From a checkpoint of a small audio captioner.
Model: 11.5M parameters, log mel input, encoder arch transformer, encoder norm rmsnorm, encoder activation reglu, encoder moe expert_choice, encoder num experts 4, encoder layers 8, encoder width 192, decoder width 256, decoder layers 8, decoder norm layernorm, decoder activation swiglu.
Training: soap at rate 0.0026, 6000 steps, batches of 64.
Data: 78125 training examples, 4.9 epochs.
Rows from block 5 of the audio encoder of a small audio captioner, named by matrix and row number. Rows with one number within an expert belong to one neuron, the router's apart. Each number is 200 + 30 x the weight over its row's rms, rounded and kept within 0 to 999. All counts start at 0. After the name is the row's rms in percent of the matrix's.
Before each expert's rows are labels from the 100 clips, of 14976, where the router gives the expert most weight on average: "strongest on" is what is common among them. Only what is clearly more common there than usual is listed. The data: struck, bounced, scraped and rolled objects made by modal synthesis.
# router: router (encoder.blocks.5.mlp.router.weight, 4x192, trained with AdamW), inputs 0-95
# gate: expert gate (encoder.blocks.5.mlp.gate, 4x48x192), inputs 0-95
# up: expert up (encoder.blocks.5.mlp.up, 4x48x192), inputs 0-95
# down: expert down (encoder.blocks.5.mlp.down, 4x192x48, transposed), outputs 0-95

# expert 2
strongest on: reverberation; text has "room"; text has "reverberant"; string
router.2,088,217,260,177,216,218,237,225,234,154,222,209,185,173,197,172,169,178,193,220,206,178,170,232,194,201,203,218,227,258,195,145,168,240,138,218,209,203,254,153,203,168,186,230,243,192,192,173,190,149,210,226,175,171,146,198,181,185,139,197,137,219,186,206,256,227,105,197,195,224,186,193,144,260,164,203,200,257,155,192,204,215,234,195,196,163,191,226,206,223,213,213,206,233,126,209,233
gate.0,111,154,152,188,206,205,206,194,163,221,244,201,237,134,188,226,165,190,165,200,195,179,184,217,196,229,196,149,184,193,134,233,203,194,203,222,193,154,197,217,263,139,172,184,196,225,182,224,167,228,239,206,169,199,193,218,198,129,224,223,188,214,211,180,164,165,202,253,212,173,237,194,226,180,291,210,214,233,187,216,157,166,181,181,152,258,217,217,183,184,165,168,212,208,217,209,216
up.0,121,146,192,211,180,205,148,194,182,220,148,212,195,224,135,196,211,217,207,183,182,166,184,224,256,206,238,218,142,204,149,215,200,180,165,206,215,213,191,255,211,194,143,178,216,238,224,225,184,232,246,274,171,175,200,209,161,181,193,164,205,168,237,179,152,245,186,229,247,218,162,214,234,245,196,231,217,180,153,203,204,240,189,189,220,226,263,204,208,213,229,180,226,184,161,177,208
down.0,100,251,203,201,174,193,210,199,192,174,226,202,241,174,207,251,111,195,221,216,155,262,154,190,202,210,231,164,194,253,253,219,160,193,164,218,226,191,207,225,202,217,232,206,227,144,129,216,170,200,190,167,191,180,187,201,208,230,184,191,221,213,229,201,222,234,183,179,177,166,202,187,202,191,168,208,230,192,274,195,265,184,191,186,265,229,170,162,197,157,217,158,177,166,207,169,167
gate.1,099,162,189,236,228,177,172,193,150,220,197,165,240,218,189,156,231,186,224,187,153,260,157,206,211,231,259,180,223,227,200,192,200,234,241,185,231,153,216,225,185,180,204,181,155,191,202,234,191,231,215,228,219,191,173,176,238,186,160,110,229,184,253,172,193,217,206,203,202,225,183,180,212,217,192,219,168,164,186,206,182,223,169,156,202,206,225,234,221,167,195,213,217,195,220,213,195
up.1,111,249,206,186,148,231,229,232,242,174,224,218,149,187,215,228,164,217,182,194,273,155,241,206,172,174,173,234,213,185,229,203,194,159,143,218,175,233,172,166,208,211,221,228,219,225,216,211,220,192,203,175,173,202,214,243,225,221,236,266,182,230,156,213,204,216,192,202,176,193,240,205,195,179,203,167,183,178,198,166,208,192,277,244,177,201,181,148,183,214,205,199,171,193,185,184,174
down.1,102,151,201,173,223,167,132,187,162,198,211,148,255,122,208,163,218,173,206,268,194,203,180,225,216,225,202,173,198,228,215,173,170,175,235,155,228,234,227,198,221,174,159,208,138,174,204,155,165,212,258,200,224,260,184,182,204,226,198,146,189,188,195,164,176,179,175,192,179,238,194,211,249,217,211,135,219,172,201,227,225,205,195,202,230,158,183,192,203,146,150,193,219,206,166,225,205
gate.2,107,204,225,191,199,178,215,187,214,228,207,162,139,217,189,165,181,204,244,182,172,126,158,141,230,208,140,177,211,150,191,168,210,222,176,236,185,211,242,244,134,208,156,153,198,234,184,190,170,227,151,203,231,231,230,189,177,207,205,235,123,194,206,238,187,190,176,203,207,191,178,188,206,207,209,211,200,193,202,201,191,197,216,244,172,185,202,160,239,200,148,209,272,208,253,200,184
up.2,095,194,184,204,191,209,213,220,247,209,222,193,188,233,214,182,254,165,163,203,235,130,160,224,178,136,217,228,200,212,217,149,168,244,232,242,219,198,217,187,185,234,186,238,226,198,218,204,209,200,207,230,144,188,196,190,214,213,178,226,215,183,159,174,225,210,195,178,185,188,157,230,189,179,142,190,215,169,191,214,212,228,188,194,207,166,222,228,196,234,241,183,196,215,182,165,179
down.2,098,287,227,189,253,183,196,232,195,193,174,222,207,204,209,242,232,240,180,189,214,218,167,183,188,248,146,124,186,227,165,263,202,202,190,190,195,232,192,209,178,227,217,142,157,162,233,177,164,239,157,201,171,195,212,197,191,180,214,173,213,211,239,170,232,200,209,241,210,204,146,145,209,186,206,203,222,248,209,229,152,153,237,209,208,196,220,195,187,144,121,190,238,199,239,236,197
gate.3,091,183,201,191,180,215,223,199,218,188,200,194,245,174,213,175,141,174,194,226,133,222,243,219,228,174,160,215,191,198,189,178,173,136,241,188,172,210,153,239,197,185,216,205,222,195,196,168,192,194,135,160,196,194,156,222,208,185,176,203,159,224,187,200,210,231,189,172,189,236,208,242,140,205,207,165,196,154,164,215,156,129,216,203,262,161,189,233,196,240,239,182,156,244,161,215,240
up.3,081,268,158,209,225,213,201,218,182,236,236,252,149,178,213,183,173,199,218,220,179,193,188,224,203,159,142,205,246,172,198,190,151,205,200,197,247,173,159,192,203,225,208,229,187,202,216,198,188,193,171,206,218,161,203,203,230,225,232,246,201,229,193,133,253,150,208,194,184,185,143,240,204,241,148,178,156,242,188,186,220,189,203,194,221,215,200,217,209,204,214,205,225,190,209,183,206
down.3,082,219,217,156,208,193,143,234,224,141,201,164,224,193,274,246,206,215,202,198,230,221,275,194,207,213,222,189,183,245,213,188,177,160,189,188,169,215,224,210,241,211,223,154,163,210,147,204,198,228,192,232,146,249,207,189,228,224,243,169,214,168,206,240,170,194,198,200,173,207,185,217,201,213,183,205,202,209,191,222,234,220,123,245,183,179,236,201,190,147,154,212,164,194,222,196,200
gate.4,142,203,199,166,231,160,253,183,190,256,189,239,182,181,180,216,161,191,226,206,213,177,251,212,170,236,126,188,187,228,248,195,197,215,217,217,203,242,190,241,198,235,157,223,180,171,193,209,163,163,146,184,179,199,201,187,208,184,157,204,207,237,246,218,201,214,188,164,201,171,220,208,225,130,221,247,212,175,181,195,208,241,233,255,204,195,171,106,165,221,185,157,156,241,170,194,200
up.4,131,197,241,166,216,200,244,199,220,214,207,219,245,186,205,155,226,203,191,253,164,169,212,246,195,179,166,213,192,247,192,237,235,210,194,207,174,197,235,193,176,214,177,242,208,156,248,213,199,204,219,157,182,177,164,161,201,208,191,134,218,259,204,270,134,226,271,184,217,162,194,200,200,193,174,207,245,165,194,166,194,190,222,222,218,182,283,145,174,303,246,200,153,198,179,235,127
down.4,138,132,212,198,186,204,198,168,223,150,206,202,194,220,214,203,167,242,207,190,209,206,199,218,131,241,169,211,197,221,162,217,261,216,163,264,201,234,215,211,184,223,175,185,251,241,233,190,167,158,140,244,202,204,177,259,224,141,167,288,170,185,225,226,236,175,213,216,243,257,174,211,207,185,275,231,217,245,254,192,203,214,175,175,247,171,188,199,171,203,181,227,211,201,210,157,221

# expert 3
strongest on: one hit; rubber-like damping
router.3,110,184,113,227,216,186,204,155,210,190,197,178,231,218,174,185,236,224,213,206,155,213,173,180,194,196,188,184,161,147,192,246,179,230,229,169,192,203,160,229,226,274,232,211,206,208,237,213,262,176,223,205,139,221,222,184,261,208,241,167,195,237,212,170,180,177,260,205,217,217,187,193,226,204,181,186,223,171,225,197,179,241,137,238,207,232,210,202,187,229,172,212,217,187,225,175,184
gate.0,097,175,203,223,164,216,194,191,203,173,165,221,281,194,201,167,194,173,196,214,147,180,191,212,134,211,232,229,224,153,201,165,262,131,200,167,206,164,169,204,180,194,192,186,222,203,170,254,241,198,259,252,189,192,231,179,251,264,173,184,237,172,220,235,214,212,183,244,191,168,195,256,196,205,229,215,227,235,194,230,230,245,170,164,218,155,220,242,201,202,249,198,197,166,164,195,213
up.0,095,211,165,175,187,178,194,214,208,179,196,217,272,190,156,178,215,144,202,157,129,191,149,221,170,206,168,210,233,197,209,148,237,182,191,179,245,156,190,237,183,211,148,186,221,204,162,213,241,245,225,257,151,205,242,172,230,249,176,179,206,138,232,187,182,196,151,182,205,183,209,240,187,221,254,185,176,242,181,221,215,223,170,212,227,169,203,267,213,225,247,154,205,181,177,239,203
down.0,101,181,205,180,217,108,199,185,200,184,219,189,192,197,215,171,250,224,202,198,135,178,232,166,204,243,199,209,205,170,157,209,171,232,190,205,200,227,212,237,226,215,197,181,162,169,177,249,135,212,189,176,156,231,270,188,194,206,232,193,162,134,171,198,210,171,160,250,243,181,194,188,264,237,225,176,202,167,204,224,182,252,201,229,182,183,209,176,217,176,196,165,181,162,149,185,202
gate.1,085,221,215,235,217,203,169,228,215,211,219,170,241,206,238,218,196,210,178,180,184,253,219,185,207,242,242,219,225,181,193,157,217,160,252,182,194,201,185,179,248,278,182,232,168,188,227,166,201,208,207,174,198,224,180,205,263,194,159,113,210,219,199,215,218,242,216,179,213,174,170,175,181,175,193,220,234,216,219,200,254,251,189,209,224,216,215,193,105,240,211,213,217,267,170,188,139
up.1,087,221,210,208,223,232,176,225,221,213,255,183,257,193,212,194,214,198,191,176,197,249,170,159,219,212,259,208,246,173,212,162,240,165,246,222,202,200,207,189,237,276,233,243,185,167,190,188,205,244,231,213,171,212,167,163,272,209,173,148,179,204,170,205,199,221,194,190,217,115,173,190,188,194,199,208,219,208,202,202,257,216,174,165,167,257,217,182,160,169,200,208,212,258,184,192,154
down.1,112,235,156,209,198,150,170,202,199,199,196,235,155,165,247,247,207,195,239,171,234,199,194,197,261,176,172,171,168,148,156,247,235,240,248,197,197,237,211,198,216,181,248,188,125,211,195,203,200,195,157,207,162,269,175,201,176,132,205,185,167,193,224,220,170,197,185,201,132,151,216,186,185,208,204,199,126,205,163,188,182,190,256,203,170,154,185,200,173,102,231,169,160,212,185,166,269
gate.2,082,184,154,236,197,188,133,170,181,175,128,160,131,178,214,137,183,171,178,204,163,169,208,192,235,211,184,226,226,171,165,208,197,142,229,173,204,213,242,117,166,205,168,191,198,185,236,219,185,162,183,204,226,199,194,237,200,252,221,198,233,232,191,192,250,219,173,222,239,181,232,188,248,201,148,262,189,218,203,220,210,217,245,201,163,200,205,195,194,165,196,219,160,186,187,176,218
up.2,074,168,160,186,224,183,199,208,239,188,236,222,176,224,203,246,217,200,195,234,207,241,200,216,228,213,216,224,180,186,263,192,183,176,230,188,210,158,241,190,217,220,211,223,212,205,189,193,261,165,233,196,202,231,221,200,214,226,228,179,173,175,222,189,214,165,238,221,191,181,233,206,194,170,231,182,214,233,146,194,133,170,144,189,224,171,193,224,142,197,212,211,202,228,160,208,231
down.2,082,222,174,186,169,112,188,182,249,177,174,219,200,169,193,140,183,214,212,192,155,232,246,179,203,216,199,186,203,199,247,186,192,217,188,197,201,228,157,242,215,234,195,204,158,221,208,205,180,187,233,209,177,218,159,221,204,179,205,240,217,188,215,209,206,178,222,180,214,233,166,181,210,245,195,214,217,168,148,179,281,254,217,193,226,179,146,200,182,244,229,148,192,188,176,154,193
gate.3,106,191,201,240,107,176,214,233,203,211,198,202,174,148,164,212,205,218,155,192,201,158,210,195,201,189,241,263,142,208,207,195,194,190,206,190,177,221,184,190,212,181,233,198,186,165,190,224,169,185,168,192,181,244,211,234,228,159,227,189,235,190,180,173,170,160,195,216,246,208,187,150,146,156,198,220,154,202,245,136,237,216,178,191,189,262,133,234,218,224,208,184,174,186,247,151,196
up.3,108,206,165,188,255,194,181,188,192,198,186,172,223,209,237,222,186,162,240,184,265,198,163,238,186,258,210,185,201,189,199,280,192,183,228,206,243,245,180,201,191,238,219,216,144,201,206,147,216,160,250,176,177,182,215,174,216,203,237,231,208,204,209,205,210,272,192,181,180,178,209,228,251,226,151,237,267,227,162,224,168,208,180,184,188,183,229,164,180,142,177,192,213,204,234,261,203
down.3,104,172,190,205,237,136,159,177,180,172,200,238,197,174,198,178,182,193,122,226,148,264,219,218,170,233,228,206,179,192,195,151,214,245,278,214,151,155,218,217,230,177,200,156,197,130,199,246,173,160,176,215,169,203,177,209,226,165,183,203,199,227,176,174,199,201,156,257,202,222,229,191,262,169,274,154,195,146,174,239,180,182,226,170,201,200,159,192,213,187,179,152,237,226,205,181,241
gate.4,104,186,169,173,179,181,199,168,216,166,266,240,265,181,243,198,218,187,129,184,177,195,201,201,220,162,219,232,189,198,190,183,183,240,244,185,256,162,270,202,231,194,233,231,191,230,223,214,199,197,206,187,174,184,255,262,219,231,169,246,196,196,181,182,216,242,143,245,195,223,259,209,169,190,208,170,168,240,192,186,182,239,218,196,172,195,200,222,231,179,224,190,248,160,172,180,231
up.4,099,208,190,191,201,175,200,184,162,262,198,230,168,226,176,214,181,226,241,227,240,206,248,224,163,195,150,169,152,227,179,171,190,224,127,167,191,223,159,212,231,231,186,223,246,158,171,202,233,170,182,196,194,256,234,181,183,148,219,139,230,146,200,181,199,183,266,147,217,227,169,195,195,229,182,241,220,165,164,201,249,170,155,159,276,244,231,155,249,213,220,180,209,227,208,212,176
down.4,103,172,210,247,209,212,171,196,225,140,198,246,200,188,203,184,226,182,226,204,280,248,188,208,153,198,178,153,261,210,208,246,168,174,172,207,187,183,194,263,194,189,203,211,205,253,249,173,163,188,263,208,189,153,184,245,189,211,167,250,210,199,201,213,194,142,209,198,195,195,192,167,186,227,194,203,208,180,200,192,135,148,223,216,185,204,140,185,176,194,213,228,277,244,224,159,231

# expert 1
strongest on: steel-like damping; clamped rod
router.1,106,187,209,205,208,209,210,258,187,240,192,208,176,196,237,259,233,211,239,177,287,200,172,203,218,214,211,226,197,251,233,210,224,186,229,198,228,215,205,219,237,199,202,229,207,210,213,225,186,222,163,225,253,217,226,224,194,175,185,244,251,203,188,257,219,182,170,196,169,208,186,189,195,204,213,249,175,207,191,217,239,137,263,224,208,225,126,197,223,186,183,200,237,211,187,214,224
gate.0,120,171,180,114,168,159,243,228,211,201,182,210,185,197,185,191,118,226,212,182,181,259,200,181,198,206,225,141,210,244,206,202,190,243,157,180,206,170,214,190,244,161,167,203,182,127,188,221,136,175,172,172,199,155,164,160,217,213,169,173,242,200,188,144,172,221,167,180,148,227,220,185,144,184,140,213,233,252,206,208,168,197,232,218,239,215,189,214,222,212,226,220,213,166,213,172,213
up.0,133,171,214,223,201,172,188,235,227,185,176,202,224,237,168,216,186,225,211,189,253,245,163,134,201,190,190,167,189,168,188,184,178,204,183,209,209,205,167,233,216,199,221,258,206,222,227,203,253,276,210,200,191,256,246,149,182,190,228,180,161,230,255,181,267,208,190,172,186,239,200,186,167,244,191,191,172,197,203,214,207,197,176,215,179,200,186,193,157,192,150,214,219,209,188,210,210
down.0,118,159,187,221,202,183,240,180,215,168,247,171,242,199,208,142,234,171,179,166,202,158,211,184,181,256,276,184,200,216,205,185,219,203,163,225,177,201,242,154,174,231,181,163,200,238,210,201,194,163,235,176,170,140,196,219,241,205,199,178,178,189,154,206,172,197,203,201,266,231,150,204,152,183,192,229,225,248,189,192,205,189,169,184,201,154,180,242,228,217,220,214,224,177,214,221,214
gate.1,078,235,206,228,271,223,182,164,172,191,207,188,182,163,250,200,241,215,208,157,188,244,235,239,147,187,162,204,249,201,203,193,167,216,230,238,141,203,214,204,202,218,171,163,219,226,182,168,257,217,214,181,219,165,244,228,215,255,191,173,194,236,208,218,179,181,216,203,228,181,191,184,188,206,171,237,191,189,234,239,200,241,236,164,232,193,246,196,173,228,242,195,246,221,254,182,212
up.1,077,256,216,205,160,239,239,237,198,181,182,247,159,166,167,204,171,254,219,210,271,206,258,183,219,200,226,229,202,226,212,180,183,269,239,213,230,188,231,163,180,255,190,176,236,232,223,186,225,197,195,165,154,151,244,169,237,188,208,216,248,169,186,256,202,237,182,239,198,180,195,187,226,226,240,223,212,242,228,180,183,225,202,226,230,193,225,160,193,212,247,186,192,174,161,180,209
down.1,076,190,223,244,179,150,197,182,213,200,217,161,199,220,200,238,206,214,174,173,151,205,152,208,156,223,165,215,199,226,242,222,201,186,196,198,236,159,218,197,219,257,244,196,174,191,200,194,255,219,205,181,247,261,192,170,215,238,190,218,160,226,182,190,234,175,146,202,201,223,234,181,223,253,116,157,235,196,216,189,236,167,247,196,152,194,183,245,186,211,176,194,191,172,186,206,179
gate.2,106,168,240,167,206,205,189,199,190,226,186,191,234,208,254,208,157,182,192,218,180,175,190,200,194,224,245,180,150,236,172,192,256,169,196,206,205,241,185,190,128,181,150,239,194,169,210,196,179,242,205,200,150,177,192,191,198,182,183,240,249,189,237,193,133,227,192,225,217,166,204,215,219,159,205,256,211,199,181,179,225,194,190,218,209,134,178,203,259,189,275,195,189,149,246,181,166
up.2,116,191,182,240,203,194,217,190,218,151,198,205,206,218,122,182,224,193,208,203,189,219,201,215,214,239,204,162,271,189,248,166,165,225,231,173,208,196,202,172,211,164,205,135,187,233,170,142,214,194,162,195,203,179,217,221,227,200,266,124,160,197,192,217,202,150,173,179,229,241,157,150,168,263,160,153,200,197,183,233,179,200,164,147,179,255,238,187,189,213,181,223,168,228,160,181,207
down.2,124,152,200,235,208,178,204,186,183,204,263,208,169,154,189,222,189,165,274,222,188,173,268,197,184,150,223,226,189,194,197,178,202,221,168,236,217,173,198,207,150,252,195,197,229,184,222,248,191,224,226,233,204,187,207,213,181,184,212,194,233,147,240,236,233,248,224,192,147,218,228,208,190,222,202,169,234,188,195,166,229,204,246,212,204,182,248,208,208,237,171,205,221,146,221,202,167
gate.3,126,185,168,198,161,249,201,190,230,232,199,224,202,232,244,243,200,156,213,164,228,204,212,242,152,268,213,209,234,186,231,241,224,212,223,214,199,166,134,213,238,180,187,171,167,216,195,173,190,224,198,194,160,184,181,176,194,191,169,178,188,191,265,188,203,194,226,164,183,237,183,209,198,229,197,248,197,217,179,203,224,156,214,172,178,199,196,132,244,239,230,211,216,138,218,211,185
up.3,123,198,217,223,238,141,196,210,179,169,189,188,225,162,164,151,189,249,194,249,191,202,220,149,227,142,178,196,180,229,138,159,238,187,161,198,209,200,266,182,198,207,229,249,242,197,180,221,227,167,194,175,200,189,211,217,232,208,222,198,200,218,159,200,203,208,150,245,237,157,185,178,194,174,143,145,191,187,219,198,191,258,140,193,208,201,218,254,155,159,203,180,168,225,180,165,192
down.3,123,187,219,208,202,212,168,131,179,217,195,230,186,227,167,198,199,166,181,239,201,229,149,219,202,207,201,234,196,151,222,231,236,231,186,277,209,194,153,159,195,183,210,141,182,204,211,158,222,235,236,214,200,125,215,180,209,235,187,301,193,228,207,191,191,169,301,231,143,232,209,182,191,194,233,198,232,218,166,182,219,173,195,207,230,219,189,208,205,162,175,233,208,188,216,222,205
gate.4,113,238,202,223,191,185,179,277,203,195,223,204,200,161,210,215,217,167,190,258,240,195,250,185,173,227,193,169,158,178,158,177,181,206,269,241,252,218,227,190,202,206,154,174,206,167,232,213,242,197,282,222,176,201,197,242,177,193,262,187,213,149,177,171,213,212,273,219,233,225,181,156,185,230,244,221,164,182,243,232,212,201,220,216,195,188,199,161,175,218,162,213,207,152,200,143,239
up.4,106,173,171,227,209,184,199,239,230,185,203,202,184,205,207,178,155,169,215,221,223,205,242,185,207,243,185,159,214,180,175,175,192,184,242,248,199,195,166,240,192,162,169,214,231,179,237,202,192,189,251,167,211,247,171,226,222,186,208,221,190,190,189,227,168,182,219,220,242,188,149,150,203,229,192,221,144,223,219,255,250,173,254,194,202,179,201,144,181,237,156,221,267,181,195,208,240
down.4,117,195,184,224,196,226,205,205,180,212,251,235,200,216,254,184,177,194,172,185,215,182,195,228,219,154,228,218,204,224,199,224,222,163,182,200,211,188,149,207,225,209,204,154,161,219,163,171,214,192,189,253,214,141,233,194,211,185,210,243,215,215,146,205,250,169,195,183,190,236,193,208,187,163,155,203,157,244,210,199,213,168,179,247,215,231,222,239,217,232,173,209,246,188,152,146,223

# expert 0
strongest on: muffled (low-pass); one hit; text has "noise"
router.0,094,186,219,192,156,150,203,178,194,205,215,235,211,215,185,190,157,205,211,163,148,238,291,187,193,174,210,194,257,179,177,218,240,200,188,221,226,202,208,191,139,164,170,152,166,216,164,224,178,219,203,168,224,194,156,172,208,210,215,240,171,143,230,187,140,213,254,221,182,144,212,226,176,142,235,196,185,183,208,193,178,235,170,114,190,181,265,206,207,171,250,188,184,168,198,185,190
gate.0,112,215,194,197,254,191,170,155,159,172,152,263,223,250,230,205,165,199,165,241,263,120,202,216,217,283,178,189,194,199,244,171,194,198,251,190,193,179,215,158,191,215,197,198,147,164,222,187,198,176,203,196,211,193,143,138,229,200,155,190,132,179,200,230,229,210,187,211,218,194,193,189,171,173,189,203,189,234,221,220,140,219,219,227,234,144,197,221,203,202,178,263,197,241,182,192,203
up.0,100,210,239,212,222,162,141,178,186,220,170,264,178,193,251,244,275,204,176,197,294,177,210,181,168,231,159,186,240,218,203,181,214,190,250,222,193,229,195,223,180,210,216,202,176,207,173,216,219,219,195,226,146,192,161,200,212,227,167,204,189,182,192,250,194,166,228,197,236,176,189,220,175,228,209,182,239,225,179,188,200,190,192,184,177,171,260,170,214,201,200,209,223,237,206,193,213
down.0,122,189,164,159,187,221,232,211,189,248,197,179,215,243,195,223,199,208,253,251,211,209,175,155,181,114,245,263,221,182,208,163,178,219,231,200,220,179,171,240,203,209,209,195,166,198,174,185,154,234,217,173,208,174,216,227,203,237,205,256,220,167,223,181,193,251,189,208,238,217,192,210,203,227,178,206,237,214,176,176,196,157,197,213,179,131,176,247,156,185,184,217,221,141,214,206,229
gate.1,104,271,213,203,152,151,213,173,208,147,134,213,244,179,195,191,228,196,233,164,164,227,235,204,217,165,260,228,218,253,200,176,227,221,202,241,191,181,189,169,192,173,156,190,200,155,171,209,202,203,206,182,221,197,190,200,210,225,219,152,258,233,154,208,180,186,204,208,233,221,204,173,124,206,107,199,221,164,217,242,203,190,184,199,193,209,189,228,229,180,215,206,182,202,191,208,186
up.1,105,257,228,185,161,145,215,163,226,166,135,204,239,208,196,248,244,203,201,172,178,234,212,178,213,139,262,214,208,231,195,180,203,227,189,229,182,178,202,151,174,160,147,206,190,160,159,199,199,216,190,193,205,183,213,177,165,207,210,136,259,214,154,198,168,180,191,192,245,220,226,168,143,211,134,152,203,170,223,239,203,158,195,192,159,197,167,230,235,177,231,217,167,180,185,186,162
down.1,100,213,216,155,223,234,208,200,159,158,229,211,186,151,173,187,214,209,203,210,207,201,187,219,205,199,141,224,230,244,215,214,250,193,223,187,179,199,195,180,211,237,222,226,191,228,189,232,155,217,184,206,153,215,223,249,180,169,243,290,144,199,224,152,225,184,171,154,185,192,184,164,244,199,193,212,195,231,187,225,222,203,173,189,205,248,246,233,229,171,201,216,201,221,199,208,208
gate.2,090,250,169,212,191,169,182,229,177,156,212,213,178,217,213,219,231,204,180,172,265,216,193,201,158,215,244,214,227,199,269,201,183,183,189,187,218,185,244,191,168,233,190,271,197,167,202,210,188,148,206,192,170,187,191,227,248,199,211,203,235,185,203,140,233,213,176,181,204,228,185,209,193,196,182,253,212,202,204,198,266,216,209,226,175,178,216,217,219,158,148,193,167,156,209,193,178
up.2,095,231,174,199,185,171,165,238,168,158,209,211,157,205,220,215,247,197,174,160,252,220,178,196,149,211,231,192,222,190,249,205,182,185,188,186,230,192,256,207,161,226,187,261,188,152,203,192,192,151,205,204,162,207,194,222,216,172,191,208,236,176,200,142,198,193,201,175,192,227,186,205,197,172,189,223,216,189,188,185,265,206,204,214,167,167,207,199,211,143,155,181,135,148,212,179,175
down.2,097,153,238,202,208,233,222,188,226,237,144,239,190,202,227,191,195,156,154,223,233,174,205,273,209,179,223,193,221,224,235,168,216,201,244,177,199,214,123,171,242,154,208,200,171,192,207,195,248,216,171,189,160,234,206,216,173,209,242,217,166,167,243,206,196,200,205,259,202,224,238,176,176,221,184,238,214,226,252,246,201,211,200,136,210,217,188,157,201,233,183,244,217,204,179,252,174
gate.3,102,234,153,206,182,234,173,251,201,157,136,207,185,214,135,145,172,197,191,234,182,181,198,219,278,207,176,172,182,162,181,166,197,245,172,206,174,220,234,222,178,229,149,237,167,255,196,196,240,203,182,202,187,227,168,151,238,223,209,231,178,186,215,189,211,168,205,182,177,210,196,221,242,166,194,173,194,248,206,200,164,214,209,239,251,201,187,210,210,201,151,175,238,181,223,162,190
up.3,098,195,203,202,196,181,153,279,164,207,153,202,181,222,148,139,190,227,207,214,171,175,199,219,257,175,160,174,144,177,185,182,171,287,188,187,191,209,266,205,179,215,183,215,139,237,202,211,236,216,185,230,152,216,181,142,234,223,219,225,201,191,211,199,191,159,213,186,189,217,211,229,224,167,187,183,220,227,217,226,174,238,177,228,234,187,217,186,185,158,149,199,244,242,216,221,164
down.3,097,184,196,173,240,195,205,215,181,177,187,242,221,159,226,227,188,214,168,198,149,209,172,175,193,199,192,191,242,204,242,211,173,200,220,183,254,229,178,172,225,188,235,207,188,186,179,176,236,209,244,233,232,209,153,240,185,181,196,256,194,201,166,184,169,183,153,202,151,212,180,203,111,255,207,178,189,173,217,202,231,175,232,192,182,126,167,145,161,191,195,184,206,146,272,213,245
gate.4,034,253,214,227,162,192,193,181,216,234,158,146,198,217,212,232,233,154,195,223,195,201,137,152,177,223,175,143,193,173,209,229,196,189,220,217,235,219,190,187,192,193,180,230,206,202,272,196,166,171,202,198,168,179,171,206,274,235,175,184,199,177,198,225,169,173,209,182,193,181,232,161,236,217,223,181,192,191,236,193,209,199,262,217,243,157,146,198,204,227,231,151,221,210,250,219,204
up.4,022,218,215,165,186,191,205,155,208,209,195,180,196,188,168,215,205,205,216,199,218,192,162,192,168,255,192,181,224,194,247,179,218,221,192,227,231,193,189,170,180,237,144,223,211,241,234,191,240,181,174,127,234,214,194,215,193,181,255,137,191,186,210,213,180,159,214,232,162,206,188,141,225,219,219,209,187,213,228,217,161,162,158,206,203,233,223,211,209,250,204,182,234,198,185,243,174
down.4,056,181,215,185,205,199,156,240,184,201,229,210,178,252,188,186,211,222,183,277,194,205,146,174,206,225,203,213,206,192,224,211,137,164,244,176,241,223,149,233,231,178,183,233,178,180,207,154,205,207,174,229,177,177,175,197,212,218,212,210,192,232,209,160,173,211,167,178,209,214,207,173,223,164,170,217,252,213,178,226,180,250,150,195,232,158,227,233,182,217,235,235,188,180,152,200,192